Weights of a small CTC audio transcriber: 39062 training examples.
Rows from block 6, named by matrix and row number. Rows with one number belong to one channel. Each number is 128 + 32 x the weight over its row's rms, rounded and kept within 0 to 255. All counts start at 0. Numbers have three digits each. After the name is the row's rms in percent of the matrix's.
# convs0: first width-9 conv (model.blocks.6.convs.0.weight, 192x192x9), inputs 96-111, a 9 kernel for each
# convs1: second width-9 conv (model.blocks.6.convs.1.weight, 192x192x9, transposed), outputs 96-111, a 9 kernel for each
convs0.91 104:120088120154120191126192139082192107158124157133166074163124206111186173121183083118120190182123195118075142129163154122161151149087098179080043143123135126085146095099115118153158208215204166137151051111122147081103150119094108105118156164105078181152082113120198134110152145141112143122115113148115134141122110139134124159124132138085128163174116114178196109111062123115230082134045111162109059153097109102166165139135099158102109
convs1.91 098:194099126108142108067138145129085207116124108162117139148109155143145087184140148122187140164128124175154157117116102109160155137197104163115115085168122176104140158115141154142177105152076165110096111158158118186186088130150116133142083150128163192106162166191077091151136068154088178146121164105124117161129109100161057122076145124151146090142111143129186134137186099174137165136076099135142156118084172120116147115111112113133093
convs0.92 102:185126140117063121112023204089066088136113130117104168090075115123149153135096086115077080170185155151132151151138134123129135116107118118149112143101111127160093092130144156155196158122100113152108099063123106125108103048062133124160127175158178128119083117153114084168132119114141120133179123108122120130125173143117107127135095143127196163144062140156159145145112155140112132068132134091144062121223117131078103142149126093161152
convs1.92 102:056183108132169110087117171191142104126148125113088116175097104152111203093096178111105152151139150198220110115118138147133086138140155101138143123126146119097125120175092164154137235180137115170117096119112132093158161075128102103115178141090099087174120152142102143116106190124133142087179159117109137133138147157121103137123109145154171095123080138050075185181129150159145101116118119114101082126187118147046144107139132113073149
convs0.93 094:102070169112124191136049175161161112117143120125096115168091150157127107141083114185093121174127079143092159102117084126107141096121153109134153145080129113069146157102084081175103068166152152164148092141104081098139100088143096096057160091130119106077129120121099110121119135141095114161094151108108096131115115121163085129134127163152131157113160168125089097122151137113139099138143132107138078198126116130145137149110118131128129
convs1.93 087:135193164133074134098152180147247174214117172199138130100248128141125133125149129157121080131147072080158086148174105117113054115102221104130154091133171109150139156080157148059172105193086112153157093147125127129116143092104144123104125085138131102172137104137193136083118121120089108108163113123148104159123143149115086143127148130106119137132164107110193134147161163116099128122145071182071145063214065090130201128159188116122111
convs0.94 108:201116116128126174086064161148187089124117053046175139136086153138114159038194116154136189174079073135091156156114106137128130144103136116104165169153137078109131085089111105138180157164187121135140071130130163137096114183111062121081127084150169144102103106094103139116148115110129152125114137104132109139159123121099164108124127150162138153155111145110215125140051127119131098115153128076140179081108166176132132114098128127125099
convs1.94 107:077148170126124072138156109137078149156083096091162113165180163129140116097093062123180107201118139117132133125099111120124171168221086117116145126158163054174081123182102140130180120130128142131134184112141127126092130109090130125180057121131089123160145135140125119134145107181113084161113139159145110121128112166107158103114098125145159141143086133094109197104151139097158135148122174068137168168064128110153126127117094096186102
convs0.95 131:135118139102104141137172104216096035077175151146077152172143069108141115199110123162109048112128120159142045115134127135119142162129135147078143134158132124140132104152135241088049178070188166124148091133111137135125112125094111171110177125100136153147099140099157160128160120112144135159126114155139140121086150123116171086125119145135107152126146127144142126071151081161153099127080199201119065137053162140165145086154142106152108
convs1.95 140:124081105082154103151143131109142082127165118159171152071163104167098163161176164123124100128127130125164100112188167014163137135139128107174094133115131097129135113155080154170101140113117114155108129128126135119141130154157202110108135097115173119138045131164123136100112214046140232078137132133123110195073116134129140113143117102141152092150117114121170028164126136149117134110187000157155144151116164108116149079141132116130165
convs0.96 090:133161086089138172148108196055124128128154143081136200097131199140148103111079111138097091153093177062118161124124108140130121149141149121116119122122126194150108158150141097107154109094107111157146154123120149150102068163142118134142082131129159096114127187181095080165101136166111169117121123116113131152133129137107131122114128200160132088139098099129125089138195173089069165097179075127120130117139092161152096126115161184054128
convs1.96 077:126154096151135183113105109096183096164153159059081134157179105126165151075077143142149160143140145134171144144095196136117089187143087113131103209149154141082126173104075131124147137113126112147114136196118058147143122115174074098112142159130148179182088126172127159116153089141101034183124170121144139075106191155110114129119120113134126140141120173164107127138171119149189170125166112143082087189086134117169082110110102110130132
convs0.97 073:108133166182076065128123115159140114135080148187077130116117154129186147139104134128124022132156185139035158116110143130150129121153116115082148134144094124113154121170096102158105165155100174153090119137089130058162131125123086128105140127129120142175117094130144147127161126084159105107193173099157145106137158189102129098188073112096141192110152140073127227126087135144152077127102132140102124106066150102142125133157132117183155
convs1.97 075:187076140111140130186100112158130142157124191170111088122135079119196147137113130102146118157097153111106117063143144145172119121168064102125145136133167150145109086105119136081132206119144144117132116124129104150120113123136139113154112160088077194121169087120135193145094194124150102146184159073170071144140186131105137161112184159145159125046165138125166125144139180091167107111070188098117137135127050108142129138111145113107106
convs0.98 093:078101116129093171219080212164142130142108097112136129187099149120070162089130078022168059129155139111163169124125148138147124148106100052133148095123124179163124138097135144135200163093108084130087111142117153084136081158116134162131180171130137097111160142137159089148137138135109162097145116126107139098125103150154127151133151146095145117094116098096169069127142093118103137132121118147121157105134157137113101126124181130074155
convs1.98 098:097191143118162126094099073083112116095165141166134140091147096091152154139146132123181080148159109162152119104164042063141140145137158133178101135133158108082102138154161164131159160114131071106097147104139132136104222134157197095137132140123106191118146112132078087132165122131076124108128112133104117124078155172126082148130092182099104137124126127083100106147123125074171146118102163168131125159142103126108135121150108117074179
convs0.99 091:106168114201156088173116087147108127168084109119120137096154123157146153066139118080120151163074142129116153114112152119139138149153145162125090106165146193158109178118100115068117071071154178065087118165143157092175145199203138135114100089121122114182183157064135068140103127159104146146126088119139131133126132130148121130106101099119158101136095156102109155165160092118070135176126098101116118117159150135158129176104116103099134
convs1.99 092:164115150139180150138081081127195134167126126162078171173159142163124049165065157148146132147146158134120132113208158175144139082100123126108161159116195216081098101164127118110077163154133152084181148136129148101137106076098137101173139132173164110120151164143131135157105143112109109104086236098145139110125144144107146146158160134120105108146157134131131108134163166073187114137129128163167047154133110150094157125131152104114126
convs0.100 107:084163169156122160074116120173168102115158171089062102148155117126075194073106135118163087163130141144093146134118159150121141154121114117082132189151179167063139083129144129163083046180153142119104123137114131139159171100097115095198106120132156158161093180127094084159116111162159131115118136138094125125129113146135189131111157133120105090148155114147151086059199144081107142080133149104136172084180141105214071124120104106150120
convs1.100 110:117117096110164132138155196111130101111063135189142114136130137122147090119146144114117106152146160157081079139111210089157122143163118134122118102158087187189137150064239124133062129145112108113146070125156078183139122123153121111106140152073116122087157134190088108157136117162077103119135146131133073174187140123124107151163142126157128088145096117117172162085109153120110071156101121188090147121109122137115115140158138218098099
convs0.101 092:116074151095154136135184132100087054129151103142146048072090143160184098118131077141103093097149127079149130109114101144114129141149148100218152065121104144084119149132104124100101119134144125169139123140079126076113185106090115115114151153131156143129114180114122151103127155116162136136091184112134142134139107121146123123142164150179121158125092148158072125114178160129094151149103089086097133183115042149087109112162176146095136
convs1.101 085:150140131109144118124076182149138123177138148121129095106169137179083116102157106133109162098120183122095161154127155112155056194144125120122122137155181093132134166080128096179086158114138124115147212115120088100172076152093154088129156128148118175112134096061124190157119138181162164133200105107149115136138149126083081163119173149121146110169154132189137180119099177145123116134156089035123116126191088108137140110129083141125120
convs0.102 096:135116180129071144100204079193116111105172148110082144131138125097136157131135097094145114076090166145183111117164162113116168107114129133115087182116138133159109144203224185150073066092091151123139118099150150163142078098088207190136244081083154144139087093132213133090163136077128161151129153087129113071122116146156123111132176120114110111121198105159168114086119119156094119119175226161143119064097092120142140145133086118136098
convs1.102 095:129128086071141149106168105129151062051122091159183097143170129110134153169158087153108168178164135132099135137148142112120148147103100155135115141163153120099147141081122131127127088126175142076150063133143116094145086132178200171101131178098139172115082108139135169092135077157166185121108067185111135107123087114146122128150093141118142147112102144151139107121169125123110134156059102188134157092140171097145086128105138135168099
convs0.103 096:133149072142092153102138098154157095119134118199076124167103139128149096157117113133126154129111103196132116139129126145141113133132091153111206085187087123094056155171161172100103081170049124133177126115147088104120098080112151136106165213126154089105131188071086170114115146089098154115111101128136104172104137144102084189157107091117107168118116128124167098150171077146182120072164196124130168162154132137117103143127137142106117
convs1.103 102:120110211050094142126117149048143191188145093149124130077133096182144125159127115167128104167118108091179154155092123113103099163122155069122135131094162172147143129096151135150147101142147130087152102119118148151120195103145162132107096071175095161098136093096111157100143127149134107129130127062105190076116114106086109159124131047181120109133151117130190060177133171163092076160215136065147113126089145073128148151148130136147158
convs0.104 093:127108101099129166094159145059148152142174147154225211151090195149174099175145117148156147085125123166146085100130129126145107127089102119095174084121107149146084214126152153111149065177107127160124114167134154129097095106141105102073081106175101099102086116172121158175130106142169123139137143114132104123107104124138118112179105161105153148167094133111168107117162196116158142115204057150150154078147125116141133099126145125088155
convs1.104 087:133087122068089125150163134148136201200180147107069097151137133141164182162170175108097112129080173153127111130118132159175122124105139094139176160139222141113141140186087133129094116110122125106141236156197239186180158103046092161148108184132166104207100105098160095120072163145123144166115127085152087182141096091161132149120119123113151174086114156136116151105133078156120130144078179093122097098147180115144140121143149096084159
convs0.105 055:130136128089174113128070156122119083133137145142092089144154129146153099063184040113079111186183160058143114140151141133159128107130122135175104104223066142108133096113155132130110166108132132088166171147149057091155110075087071171137156147132128128135161128089133226067168100115135128161168126134170112135132137168099140141161105162155095097071165140154115116106106127146068103103132160106117160112075169108130104129149182099114130
convs1.105 055:104121172106122165131140105123121107140096104085166108149135123150107155125084108133167120175123111129103091104136137125099117176036170105115139218090121117203141130108084153084075137136100114096166109152095059160129109181060223101162096092159128145096177134169131154115137158156151092118143120129123117152122064128176088139117150123125180152132174121117103160133158159122072133130159140085086087131129088140103123136150111162091110
convs0.106 116:132121166089108159080145089102130180034151153169109175166124141129089144154118120130173141134118112070125113135145126138124121134130121119102147074137125102111104135143125156158070187193071145131115143112120139060154162189148180125151115098155154077138149111143135078124124115157096151125134114148143142154099134153053179109099089067086151140104118135095189070208044117111109095156150203064146138179124107145147094120139144171101106
convs1.106 119:064140099111125107113096156055195081145105108006190115079115087149111151021171112094118122092161101174124128062157129172122133088129141115136089148022134110148122182056162184127131193109112030161111125070130067107136138116105123170149132164133097123115098125080116129119120182061204096149137149096139102089170144100177012149135132131120122116121132108134121161139100106094119108095145104129136135133082177135179125141156125129143127
convs0.107 097:131107084162097236070081181154132133069157123091181146089119094122158142106175150120114033161127202120114116144125124103108138137175147112089166074137171152163138136201226150118137095093088108127213108077089157161144104138106129183158147121133191142079151149151158122146140120103111164131129165114180076162142141138148117121140118140109088145129083137138106069123129153221013133093126150142182151109134096141126121145164135138094133
convs1.107 093:125114149083135091097132112080137122073100112136196124085185145101126113149161092136208131128099162157130162151128126083093147151159079138131148102173112087146128153072147111114184083144165098113178122118136117109136148151174162099163155152149153109155122116108078202136104161136171123219051119142158127070082136145114158127133147102119124126140155119193190053162118180086161099165104143090153125128132168123115158126130123090159114
convs0.108 048:117126085219138122068056181113102152128173130072123172078108141086159132146146128126117055116100188124099090080136115102131142145146165114118122122160121101151110094163161144139174111089087132098171139142139136110116141124097114150123116114134111135115090140189147160126097127133169160092150177119181096147101140143127144090141125146142139143095136138133147096094090170137037094123087124159093113164123091135106107130100190163115157
convs1.108 045:113142104084156129158169149132127116138058148069124131158160188160150122091070091160110150131142059161136143131146156079179137107175097143120142150151091112190142168096125107139110088116146138071164156059145104095122123126180145081090213122147147133131125168231095102177161170124175097172145133167122106081164140142140143142134107183153154133154119187120215207138146180086134109117115095146141111133075098105148124126118115113115111
convs0.109 090:054148142113093126135172099103100164118147138098148097181098154174104144075141110134124141177085154115085089134123136127164145181139114074095155075153145132157135122104140137121065152096140113143126122148078185147206166142184146096146063111114150068181127112085145102134131113139111141156138053138104150087141108141089121164105149150126155074152136148166115151192108087110102147131109115147115139159060120129166175124132093125133142
convs1.109 085:148118133114164068119130165142172152175147104084174095164150159131152084097148093164147167130156133132121136064199144101120173139088098149111120131126164174104160125115114119113078109156122147140142122157103120175100097161117118179163131130144112142120155169135137223117100084121157121163068182085118148169100147139116145129139122120131117199160082162142122164141159145137130142121089125160158121114086180104151132152152137102071112
convs0.110 108:092144117123140220126221121118155088117134128158129103117085156101156173146140144069175132144158108168170160132098132130139163142133119182073126119147135146131135100103117101115166084155207138141203130124120120097091117124099111140114099120134099129092103157177083134186126126130134112112113183107122112121150145114115129148185227208172106052086109106089100050158144170031131216180019147070117144123131086120103132093114134141126129
convs1.110 108:119089182127131166180139136157153130102121081155099117186166115116118086125161085170150149127107111121132129126074189166143102139124090122121145113144117155143115154172107116076120099114138152088169147185126159199099118110131111094125166088160117126133198120159137081142103050195075160167156095125139161093119145063118164101103153151080117104167117176150109169108148114136119134110196151150100121119097108114145124110093094116142119
convs0.111 093:133181097079191121148150096104071098100195201071086115095130136085153134109065100093139115172124093130187086119153125116135140103131099127108118077150128116210166123083132088112144148132113106172135088102114128136139150114193168096215117135117139154123166098173134073138132158150134090140137126148148142121115171128143124143127164109148124084159132129123127121108050142127103114102067101101177145088103148125144108130126114195149095
convs1.111 095:131125110118127149199103148083164104154087042025134119135148111098100122055111130122123149134174093190094123108099152134130132140037150117192104129108125073136146164062141116134159041146123145131139088156122155078120052154133153058169137140134114131140116135170152102117054161175086148124127143155142121145135173116102058154169102111172126125114142137079120185136116128106162154123075117110122086097182149112180111099141117078096138
convs0.112 096:074134125216123154119188109112057133191163172120106081111074151135181191081072121146109042121158175134077170115104099127150144122153173084158128179129120123129145138187131125108123037105189180100139128104139103151116175136197117141168087068109135098153110229125129087136152112165138140134093131123179084137147135148092154087121081153129141128129128134134057103097216216080101084152161124122122122121108162110113150160181088088079137
convs1.112 095:136095116136166112121055174179105156107163176094106171149121204107125126111194154097156111175114144170152098168129115135079099116164166107161217115177153100129132086195130095117121141151065114146115164146108122174163136128142062161099130134095127112113189126202124076106113109088126138149171189093120115118125107164103149120141134095150114160178083114160075124151131144148140125093166168063089159164138178142075124153139150123116158
convs0.113 098:182070145167109155120132157115084102103102065139192120110124101072127161136085155145168129131122121107120160116120111126081109120107116136124101131091156027119177092078108113199199136143219099097160127103149059055127111090107090104150148111158130163107153080084144101107118142090122151095089138106158121150120141128103144133122153238200145093093141101119140128182070102118065169118037147095115187160113152122115110161137086108132161
convs1.113 101:107100125181178163163169096201093132094096081158174085156176116091117124113174083126144144156124150137148112154056152159117126125102138121167108078175098192176047168123150097168148172184164130114137138115166095118117137123165110086166121085093077148153147117116095104141099143142098141101154062186143133107120128151095195101123165113108131130163175102144144180139149153096059129150171173133099120128154064152162104131131103147169081
convs0.114 064:106124140117134092134038132135142099126102120140120118101114100109117176086173146113082098126083202104126106110149141128182151143151119095097059101088151165175151177088061126178149208078109107083119148154117160080124128164148186176096163107141112107137143119170113140138066120105159120174106153120106129134147160129148110109149166086157131105137128129144095155110089174077145116110132141081059137131116129130102150143149155173139146
convs1.114 064:106157147122138105097133151139164104137133113113117160199048070110122160120159072148120103155147154140152133088073127160131167147139134150115049163132131133085147151205150104087093118053113161071089157149149140104107134133081146131092179077171082104160154164194222154143130090099186110141117076158129142139123133163111167103112118130144161171177107144101083171094137162134180169137103144095137123145140115155114081119142106103134151
convs0.115 096:120094108138159082175127124178107121162122140131101128176156120128166139136115073107069082130139064128119185084150110155104158082142113117128096097129162085162136150201207148182090066095079129100162122112180125159138145076074153146141171200122153106124186164118201122126119155143112096118112160110130104109152106152129160074183125196088127103079111113176038143075160202164162076103134147194134155131077126139126124154141096135111140
convs1.115 098:130110124173114137106109101111096071117166187154133064097108112073142181112123145097142123119081089158136166150135130104129097103127161158060156139155125062133141116133112197109098133165157079158107107141150151139128145143175180117107162169110148082081127127127135108123133164167105148103136127130159122114104146100105125145120111131130175129134114144187057180099101172096115157064173130142100104145141163143074137156153193107104097
convs0.116 101:085105197141112164144072113137119121117127116137082102149144111138125168083108081110091145158122187126105061106173161129139137117109137139092091128108122115145137124195091136131107102126126126136103116097145136138168123169164115212161112140085168173132163147181127088129143139139105159151119115104141129117137142119136134089166125104126141106149100110123175101155177068128120122121200129156151097134111094126145147131126125125103171
convs1.116 094:104175076107151117131086127108114115056084108125187123133151119101080071101179109163151121129177135136087149126199167099096084065159132144165063127137118198102147121089114123132094131121155094124144079125059183137108139098193161125176123151143164141100137175131116145116101150098132137100111158119122158140136130117135130128147111159125128146127145134136130081170127119150188067103130139183136140145075141129136121114136100157104146
convs0.117 099:081155142118136169095138129109158168189148138187177123112190180141182149138135130116125152138127079080092113160131189130134129149106129097116143138141136199132174163096110114103137082124158210135104144121123112107184142119142094098120110141106124146166130200143137167167144098125165152179153102133124139154096126144118185122155103135123105098104151062094174155107134120157123135119137113148157187097164165130104148123119159110164139
convs1.117 099:160100124095102102087117155124147126138124161144134093156166125165118092145187140143140140136124125120114127149143136085136143185061088136114133157127157129140128144158171090114123111130113120110134150177135141191116121123145073143136110135102126126138155133147146186186117160045159108125204125167134117177185137189133172108133161134122120124095114134128130129103121122137053123108124147138139111095113160113097140134101180165095103
convs0.118 089:105076156157157092179148161129133143170148073124128111104185107139130132053142105109082080150116065138175182119145142090160142136166087116126154055176109142182121138169182167130108113134077114131116089177102137160129097107182157121182152152128084124140172147162150036176176111189100130087152147088122110158121130121125137121144163141149103095103129093106099135110175185095073125098149177142161165072137143108158113172122107111063106
convs1.118 092:161098083168124133132089098038217112096140132148188101067107156136114114141122129125146079141136107091151157184104162069100078147122170155135126195118184090132104124157120151137148115094170060177104083179142150079151165084172133137132145148095136126113130110125130143095133114171145124136100129141133166092095136074144074168149106101157172156122130122099085150136084170122133082108132148159120129121170131105165124136143105164123087
convs0.119 099:094162168135123090110105150184089130087094085152135125080198159092150117178150092077115133125131183107109131130157176101132136147138129154118217108114110146082113161128085158128096183091120089168191114126114123120113082115062122156169131180172091148139100172186101123126127117107140169128098146161144135140118117123137148121134142162098077130159171133114107110063169163127131109127078098170162129149132129104113127112119143140128138
convs1.119 098:095103149082122172129124114143100084119126118114107173166089035117143155160145184140092151149138171093130131134131152080125197101139110112153073151128157138123165085116098173154144123113154122157092083141130128179124098157182135124141145130099135085114129089185120145103091173174136180159047161137097152137104143093107143127165088117091114156100117180195127101141106103118114113131142109143125094174066153153103133115121097118094142
convs0.120 091:109194106099087054125109155081056111133154107094166162117078158113115110051104126126085191185090105123177079151160119142124120116103126156103086126098153086131124087079181148178138106110091129150106103074161073136127112082117156122102165054170156089107129119125140095111130141129135198086123123125127155106139134122127163115124078140123155172122130159150119097100106153126117116114133178074120122086145123093143142143160138148115145
convs1.120 094:150132138148101134150073100211090173158132149112101084154093126155095097146140112096112091081144112139142174064148144160112090093140125166067134143127070080105090111122109117143180110138186108169141125114120086109113079154105104164067099237118195065105125124180112151109101108154102147088179154133152099113178123148155080126163130114147156136115166084081079135108094155157109190088162103131127077071115141134121092123148131099078149
convs0.121 118:193095126141101123114179114215108170175100100173131082180174148125140125183085096125171123192062141097125097164121147120162120155095152165108126119115096171042171103169111106170193103102178135143119098168109137099149161141099164102135139080145138138167088148092238117143158141116123147141083118160129134120095165115116143131129112085129133115161076134121175128120133112170149111132121191107114105171109105142107131163131107155117121
convs1.121 116:129159118116118084165134109104141175129090126152153079115122193125134131100118129153139137098191091167123162048194117138111115145134143131124089146142086158070128118168116122142153202066115145067128123120167149106149138103147143205106121069137137112119157148138158096130087241080126165092134175136146125110130115161133117126099137133110157119126169092096172118138145141099150114155048158117098150097172111107146123133100102113135103
convs0.122 082:039176165117097126103094073071130149144135114140147089164135173180125099098115107111091123132115116126138146110144128151144139173157127182118124133119166138113069093166115070157094103079212169114121143117111123114167130142140140082086082114126075142169169124084174147125136126165115108117169113135151131145158089128112101148123157142149125138117127136117131145191148093113116141098143131119163120081208117162122153151121127116068141
convs1.122 076:119148105079114148079150128087176169093173165136070119136112172122164115105163107135136131176133135151133149101139100197128124160077143117133130143137220143113128154187127142082132146032126141093107120176191127130134151095129152149149115123146225070132149133098144076176132118116189077193111160154095165112145092156142136080100167157111140110147118136155122137161159147209196138062146211134118027141151166140140111113152146101140131
convs0.123 099:107160093097085070174122135160144084038088131136182146150153142045113116112126167120096098067161090105131206139093103161192141113129136075164120167187111116125127132120116125127133114130114121073087202130129095106157119119139163143119109083134078117089118139127092165155128142115150098115150108097104110128147111162127121139142129150072167072154183093061193133130110120059167115080132157102102144105134182104119161135099143105111130
convs1.123 097:175144107141098095184187091130104129144120108124086129121153086106106190116098093124132147150130089123132109151100125108134139097185084151099137109150162141090156141146122131091152162110103120172113085092165084092078111102143183107059070165108115207133150153087023179138133148125136105092146115116111094170093136142114079133119125159154108156107087107071075174094057159191138094158065075160117153126131092133129136145111065174139137
convs0.124 109:120098153148147099162148096078082173122091148135157159078115190101112143152173077156097127128130115078160151149140116137107117137122093116124116168142119169097148134159083088143100116139147150122113130127074137167122189158106132085086096128149087081109137122141128158166114135126150092087135132116108087145129110120093153108152140184094143110103139095122045086152130224054156177143107093133153111152120101112085139103136136072123174
convs1.124 111:165074088107147157112155161130106151130183143112099157127062128099177098175101206094095113121099108067173137151095098157165133145213057105106118135128112133121141096190105139150044139106148153104090182129140162129151059159141098143097187148138112079166126121108125111106123174087169077097159094134138148118112104139098086140076143149140124137146089130159108094160095189192050097075134157139117130149145090098126119154127148143088129
convs0.125 107:140091067203127067172088132068101098152091045216175208124119165169144130175121078170149079180076048074138153127092139108170133165123106138131129108174169129171055118200167110125105123090136143174111056161143168109124139103154142113121077170110134071091158158077186144147110168118127159143118128133140117128145136132096176107128129152112121129121122145117107114104220125172088116138102141129126159153077129142120087136124143118122125
convs1.125 101:110178093099157078134071158118194095170118142112149091154103162168102133193139133136152107130103110113126142081194120122097041144168119130104146161130192073115117115073118102143105123103162098079200167149154140122198137136125150144142116148137132102147099120108118115142080253094136107123153150129125081159097131152089126145161128130118128092157116111174113110169106184146119111177138141101126067160181109087156106183133124135126140
convs0.126 091:154129098106126149080112125146069096147167111090103179091130135155170137103134129137116127138129187038094156119128142120122127115139114081167189097086091143180115136206219128169138143098083162156131115111099166227096165103136164108122096148107154098087145162108149148171136151107119150102119177110136148084123148137101124115161119143092136151154099107095126063144186122191092144111093155110177080088167132114149100169135125147139104
convs1.126 094:151065125142103106147137130115163104151176137089094097158160157143131171151154086114123127067124087152184149126152143135099133156152117096133135162171115068160112098181084087150129076095121149146134164193172157125143079124142133103107164153174176092107112127059138183126155158129158123186117105114154093089119166133126118127107169125132137152108113124164169137149134154127113095164098212108075092163191144163088110188132140129138079
convs0.127 104:146088176061152154017122145101110179086166117144132144120131151138180101170148095074172158191050160116113080154122141121142128134141139122121172065068171122074171214151115079131125145161160203086154149070111156097160118169155197211119096076165101140149146162092138116109119147165117140121175064146129127141145115130105147098121057080140165133146112158128116123152180109115126122180213138074088125128146121140165173118143136129107145
convs1.127 108:121107145159075092050084142125162103089119041169121128130103147140105081065138178110158099174158119159120140104177095222140055095101156122145168093109094032128103099151144111120117183130092101128130124087093111140163156159099169163223167124088125136170121132128089143107086136125193076170168167096148121142115142160071119111141119125106102144138126093108129143178096149139158123120064171188062053172139175126108116118103161104119117
convs0.128 091:101101147143106130091169136127054108097172148050093114131114102153149115074094050167105139110143178136098138126123098165121135108146114136122108084100136050088123133189146133150113160141172151131130123082091137116153095083159118191138148119117131166106139122145111088069161114153118106107155147116138117152096097144147079146102138151137170129122112124130156155127131124117092126168122101171143133107184081129115149123155094105151120
convs1.128 085:071083126124140122099094146178097114166141147120124140132105113126162133185081134116094103149096132146132133155130129137163103129120139115053177157155141096070140145139129132152111167099160089067147104108123089164113159167147140082127171071105145150130112087052105174132135091140129109114087092142123141114153128138117142128152106145136116117112107124134068151141107203112074126074178186136136106133128124139109133138132165169078127
convs0.129 103:113119077124164142075122141107173130129206096146097205154152143087147197109122118132130078137104150118110096148102141129146118138110123087165124063142115112171092132206082180109127173150070156095108124105130158130117077198150153152182150184130214123092122105064131105146097137093118123123121126143105137115134110156089151094109103042118059100125108143149142081177097126118104077151185159166196134187096111135122102148133107147119153
convs1.129 095:093109105088078108152097115111088083200071111137126101064074100120094171129140134129137113135131161163133195121181088129155147076137106096185126143120143083105172128137125156170146167115193056098079149097082152122118209172180160145203149096142074141081122106086098163103117183137144069182069147075112138085137121102099099133154148128127148088110108101162085112126111064116149118103156127173109102187175090132110137147124143130116149
convs0.130 099:144139092169145163049095158063131110112140123225128210080133183121134121163124105158115100165139127070082156157139146134128099115129115112141149112133148113153159181127101164085113092078082161097086125107124157116137106147137109098095091124169102136100140123079122132205101123123108131147151170102099160137129115108124154100127087134136095125113114103114135141098126087103108120099132150133109162174153138099122136091116145114144140
convs1.130 096:120107154095126088142113096100152122247063207102111127114132052200090168127146122135099131066150089142125195139170085152174121050138151135109158164097117174060091141086168155130129157100114132169145114165144125130167101126169082147153092124190123103112097167126156129147144162118105158082169092148152156099149084101191108143133134136148135142147124093152134130148094146136089098120154102155101087177132101106137114166121175168056108
convs0.131 103:104157090164081152072149163090099086157112184125178171155101134135197094144159164136178077182120103107141127147114111125127153162150125153077153071193149102131101155197152144098157094135123173154151064133141101123123070127107159151188051127167139090073132148119093080183058124156125163119147114124145107150145130136104103131119120174142105119114097127121109116126132156076063165151093154109135213100191135126142111130130107165080126
convs1.131 096:073108104114123061162123123133134118104144141073175100126060184204098127124190076134132170080107128170182129131103192157090053164133109095142160069102122099182093119135108105135159120108165089110120158151155110139144137171196115126152153137153135083112108157201071109147131149120143084209102089153159102114129087164101150110153149087077118141125139132123162179137107121130174106147159154093098101149176087125176111153094111139093132
convs0.132 108:147118111064176100123116230059133164189080028182169178136062103140111112089227185128139126153113078125108168130129105108100154086131146117109101123086139139124144109125143084140176176091114135149077140109112099136179107103130148116119108066126139062097178118128138123170113130125177123126090164123196138113121114131107117134117115107092141161124158127152058099094094147132130166134167154137149154129113104135099131172118123163158153
convs1.132 109:078179104129089168126149120206134077113188119137099129219141115146139124093135157099142151111115119154136128129110122163153112165099111095218098158104111138122114127153160076116174126099105181186112128157150122101173045154159102108139126147169130068142130162101136108175157066246096171116130122140175076091122187092095142147104126185113138098156098165163125179134116140107118140073142164178084182119201132180115070132142118101149146
convs0.133 093:147056138182111085123166130173104149197159155157115147143166159160169138125103170119124103189100088121162148097106111090095123128134143147104102121140077154077154171138149161123150095108167163183163089104070120119143134075135096131123133076144122102097197113087124126142123099122113128139151134112125134100085146082122123098145161184146154086085154127059109166121113143098161123114081124146187163151142103101130184166161125152115125
convs1.133 093:139123087127118066133142145166255132140131162187091116180213144193127179135108132143149162082174089133161141182189147055142121102109114132128098208092126177066133113144145104136108104155133140084172173156177173067124104131122138088107107175134193141092125133179208093159107156092113135081152131132109122113144116161129145096144117133100107101098172141154130138157148165200141106160092176113097115128175134112172128187148121124146130
convs0.134 084:100104093128065197171166108075099134188198165109205126145094122153161147114157159118144131120122172119087113146144156119136120135134114092162111133096176136178111127245178114146162112114057157109103067081174168192142105159152173130158105074145125091115142135043125131150123131092132144105126106120133145084124126139114143139133083076082105127172152136137120125140143121097093142162155193191149097068149076134120091136172132172089129
convs1.134 084:124102055091103104163126151093047225162075066101177077110121148116148094201171145108198149156122156137118156128134097177170097114170151122152125138195182208102142118105156106118176130072131150084084150089153171121123116146195141167182107116165131128114140110046109153097143139154167102142100154088135084096103120080136095155141158117112168123110135121095187114077109110120142150085125180118139137172133183077158142128110106110165144
convs0.135 107:088178095147124035196115159076152080077149098128169175127132177069127162049147134123099190069158049114148140120144116139155134123105130100132146120131153109187130181126067198096142110118091102136130143131143110067131128180160089102119069168125145094077132119121139146152127148144137118119122094169119128141131118105113156106146098111148164103167154122129183120113141078122099146141139031135100133129107133117133102123138123122145101
convs1.135 096:134159070144093137107139145098201143140111101092129132093174069117155155114073158103124092129155145124138134155051146118149182130091131140129124104152107102060139097150100097128091144140157093144120106148098171098094115043149114128202174105139108146170145142121133112130117062213144157131179196117152117165128133106142168061133150091137123123108128144074128123165157110140086149129145118127129093102142138129198138072131136094127122
convs0.136 069:104054171144112089129160099114106130165079082092121107087128075133156089097128134080093075220124130078154133124090137150123136130110135117116130134189110134061165109193132132122029150165119056145135150111139113064187095146136169058122112177094094106203135051104109200094129183110161116166131079152152108105143119126108172116119125122160149109144123169109084125159114160076139108135123098055120077180142114097135183121125096103163154
convs1.136 065:154119149158143137111111122082143138142134072138140164151065102159152084114156095092106087144166113074150090124141120181133053104090141133154165088069105129116141129122085110118060088149157162083125111085144067172135104139136132145145186055124128113144133128176095164089173128167114134160091152136122132125136203036175132138159138156124144129124171109110096123176084131137089084123075134143120142123071125089117166127145175120153090
convs0.137 097:134077142161143112089127132157097083065108141110061145118146095057144111093092167131081064073171187078065122087142141127139140158101153118125141128140056119126164101129115150124119137073133113124125186117097146083142124137157138151085097103123055130135196147103135140142134104143131129130152105146109146183113132129153117120135122142103158153156127135110139124149090096106099154111151075146114119134099183104074147148136102128137142
convs1.137 097:173121121211054130152066144116134186109172137163139108112120139089134081122117174074129111154134110115125111152191076125090094074140191165112116128092143049127164107123128149096137181121049112166121090157104127123141113131147103151140132102127085153111121181196124066113158091072178127120130115120110174125123128106143143107135141130120119124146145116142123060122167158080125130126070188077069106153153136138124102131160195125053121